From a checkpoint of a small image classifier: widths [96, 192, 384].
Rows from block 3 of a small image classifier, named by matrix and row number. Rows with one number belong to one channel. Each number is 128 + 24 x the weight over its row's rms, rounded and kept within 0 to 255. All counts start at 0. Numbers have three digits each. After the name is the row's rms in percent of the matrix's.
After each channel's rows are labels from the 100 images, of 14976, where the channel reaches its highest value: "responds to" is what is common among them. Only what is clearly more common there than usual is listed. The data: flat shapes of many kinds, plain or patterned, on busy backdrops. In brackets: how many of the 100, against the usual share in percent.
# convs0: first 3x3 conv (model.blocks.3.convs.0.weight, 96x96x3x3, each kernel summed), inputs 0-95
# convs1: second 3x3 conv (model.blocks.3.convs.1.weight, 96x96x3x3, transposed, each kernel summed), outputs 0-95

convs0.71 098:107114187126136108116126174138165102122127109174136069068134142085126142124058126139089118089160134136129150113135132125130110133128110127109134096118125157153122152102133125085124141125079129136130084117105153154108183118121139116085098123133121116114093125151114137150134109127135117108
convs1.71 077:118120126093151133081148174137111113108129112123114131134077107138126122115115159171113151171119130115094146161167158125091143114128138114150094194084130124148147109162127099097131135140089139143134135135104137127146167160139171133101154124127111134173122130139154133145105136143100144192
responds to: orange shape (82 vs 22.3); its colour: orange (43 vs 8.6)

convs0.23 107:127135112136149165124173139147120086132134156088123166102156122197100119155152105147098152140122137163081130121127147127134120125121131158113135093090091121171105169087120102093121114135108128121110081106131139103128097098116131135125128140152156118149114151133125101144182152159088148138
convs1.23 107:127112127134140107098158145129145146153123140132160169133133139126094135084133116143095099140089108132081135144109167168130157106118128111161175113114126161128130081122109136115130122152138121184127137116121142135161086146150136088136173154145094132101103119130213140129166114141121148141
responds to: black shape (63 vs 22.2); its colour: black (26 vs 8.4)

convs0.38 104:115091147115085105161109126094151097166145141067088164109104139115129096110109112132127139134092132103121141117152122125175144141095133207133135128137144123104130162115138161146111150084121113140166120122146099106101122057109109104144134113133115158127124120131121130121120095120146133163
convs1.38 102:161138085126121146088159154113138129103158127152164167179122126182156134131133118084126096113117140120120153122162150123119097129104144092125155142123105132120117134130092133125137191108099108138125137116109125132122101171146120138082172120155116138157087131167134160159179115144124128096
responds to: white shape (56 vs 21.6)

convs0.7 094:214114119102147139080114133116115115137099121143145155127134163143137132145114097132144121123096069117106120080136122129096154103145125126104138143162134112132161118146126126137105142117119118106113122129056103111142182119147095139129131098138129118155082157105132178171121126101115134109
convs1.7 139:111160112129118126135114082098118129145115150146097154133166096148139155162099122108075139112139123132083107126148115128088164123072125099095144128093114093169121099137126118134150116114182092098130101124146110132116192114114113128124095119175140115165141144130155164144133135137126155112
responds to: green shape (62 vs 22.6)

convs0.89 092:125117115137129101162099128162144110130113179120114162148115083111129116138165109108062111117080131153111137105135129130116134138115127138099120118118138093119126086131125133077132108160117102110141162132173148113081137116103085165139098108154142142131148153112135056118155106135108134161
convs1.89 080:138088119115113126093066103106158149123154118086150142131092160109133151112150118135139121107117124170116124149133128104142136119134132109124150113166102196127134110116168094171112139099137158138112088128124094125103150165150147125124126119111127108155164076119103092143173120155095099122
responds to: green shape (90 vs 22.6); its colour: green (51 vs 8.4)

convs0.94 108:109116148105113147168134096134135131164151150091173164126120198154120120129144058112130129128124109122113145110126114139152146147118135138130128149136110103138154120098142137112117146123133162128130145126141104065132169105138126123140141147111106148131144123156121222169112160096115141149
convs1.94 108:126153071152136125100163124082114136110135099143106155116136098150177113133148141136075135156126126154081097155128112127098163125121144151103137098142110130132124134097105147135163116145106131115073113089103159118097099125133105134124129162144118145106114129149127184128116134107133100061
responds to: green shape (99 vs 22.6); its colour: green (60 vs 8.4)

convs0.77 081:091131095103080171163127123115140139109170147122143088133104112084129140120117143156100120126152100084151133144112103103154101143132125072118117172124126097139111083127140091167138115134109074109132133156177106136157157156107103089081115132131118131120140144133124110119109103147135153116
convs1.77 088:121133158106121137112159105142135137082179112116174087165125109122073065105108109136115136131102111128089139126138169148167168117173183115142138146119122113147128125111134131161139135103093147082135130141142160123098158136082150136116135139098080129115138098137117118123104118121132132122
responds to: orange shape (77 vs 22.3); its colour: orange (31 vs 8.6)

convs0.87 076:092136144129090142122177105108120108111147139129089166120125123129164084158114156128096120112096116121102134155065111113139100118149143118126126135119152133099138150054133126131146107114105121094152115108146104114127137106068128106140152117090111128098168142166128107118111080142090134108
convs1.87 105:134154159140147133125156117179171158108121102135112156127138132136110162127141144156120120118107079152107159123116156097104177135117149152116148127138145137119128119139115135119147158153149117129130160130119150094169209110130130131145189126145154147132072101134142140148155141128073137159
responds to: green shape (85 vs 22.6); its colour: green (39 vs 8.4)

convs0.73 090:188104134127135121141138163098088139123163134040140118123138167084131099116161088084128146111110109146103087104117106132140093104108144124135120135107136122127089116151120110160099153135142082097122147114157115112142090086111139128141154128109146108137142115151131134100113107148104148122
convs1.73 101:118122125109152100120111144122138150161146125117126176102090103160096137126168102135155153125144105106149112119121108157093136080132153092119109113122161132119174088141102103089123127187092115174160093123156121078090132133116117089104133150148125136119107145166130108140110148142100130149
responds to: black shape (59 vs 22.2)

convs0.44 097:138136147121130107156137119174160133168107169137120147118127146148088147118175060081128105090100172153130114118148130135103133133103107168129142118090102109139141159108136117133142122152061073124152103135108120147106155091101113130128095151119122138143134113142136122136131080134106142136
convs1.44 091:110120093135184136083137133150113129085156121099110176119118148145156093130145136131104103123132124170110105109162119107095147128133104132110165127113120131132149121138118085130118147111075109065153130149078154088112115154118124162114106147139116156110124124124200144138103115123108138119
responds to: green shape (72 vs 22.6); its colour: green (46 vs 8.4)

convs0.62 087:127121115120161101144148102116157144123125115112123165122122124138142118162109172164108114101127123124103120100098107107101114140115154120088149091060096140148111119137120156102117164136108106111111066140140133097114225144148125103115126155119101120113156120108111095148111112132120154142
convs1.62 084:168137089118156132127122109121076134106127126131086118146142138190156137130121172122120130120161142114127147130152100089161115114151084125117143094136184105121134111151141106135099160093121150145117126109180159137120145126121112155138102117151087156160134094104115091123136125181152160148
responds to: white shape (60 vs 21.6)

convs0.80 097:143144114122118054141074089113128162091061144144122114097137100130131135100096133125085128122147109154160148060168136128133130126132158126097118117103137095114149158152132133099129154149123145136068144153124132102109133103147141106136108129125144124110136132101144117122137115158138149173
convs1.80 114:140118086119151153112162160130158140141138102142139100140113159078108120125137153179109101116079072137121127104111135133112159127165171147131166141119082131130124132144147146128133112095113139097129163130152126163180153166156140137134124153133149129110084141181116133178096121136136127131
responds to: orange shape (57 vs 22.3); purple shape (56 vs 22.1); its colour: purple (27 vs 8.5); its colour: orange (27 vs 8.6)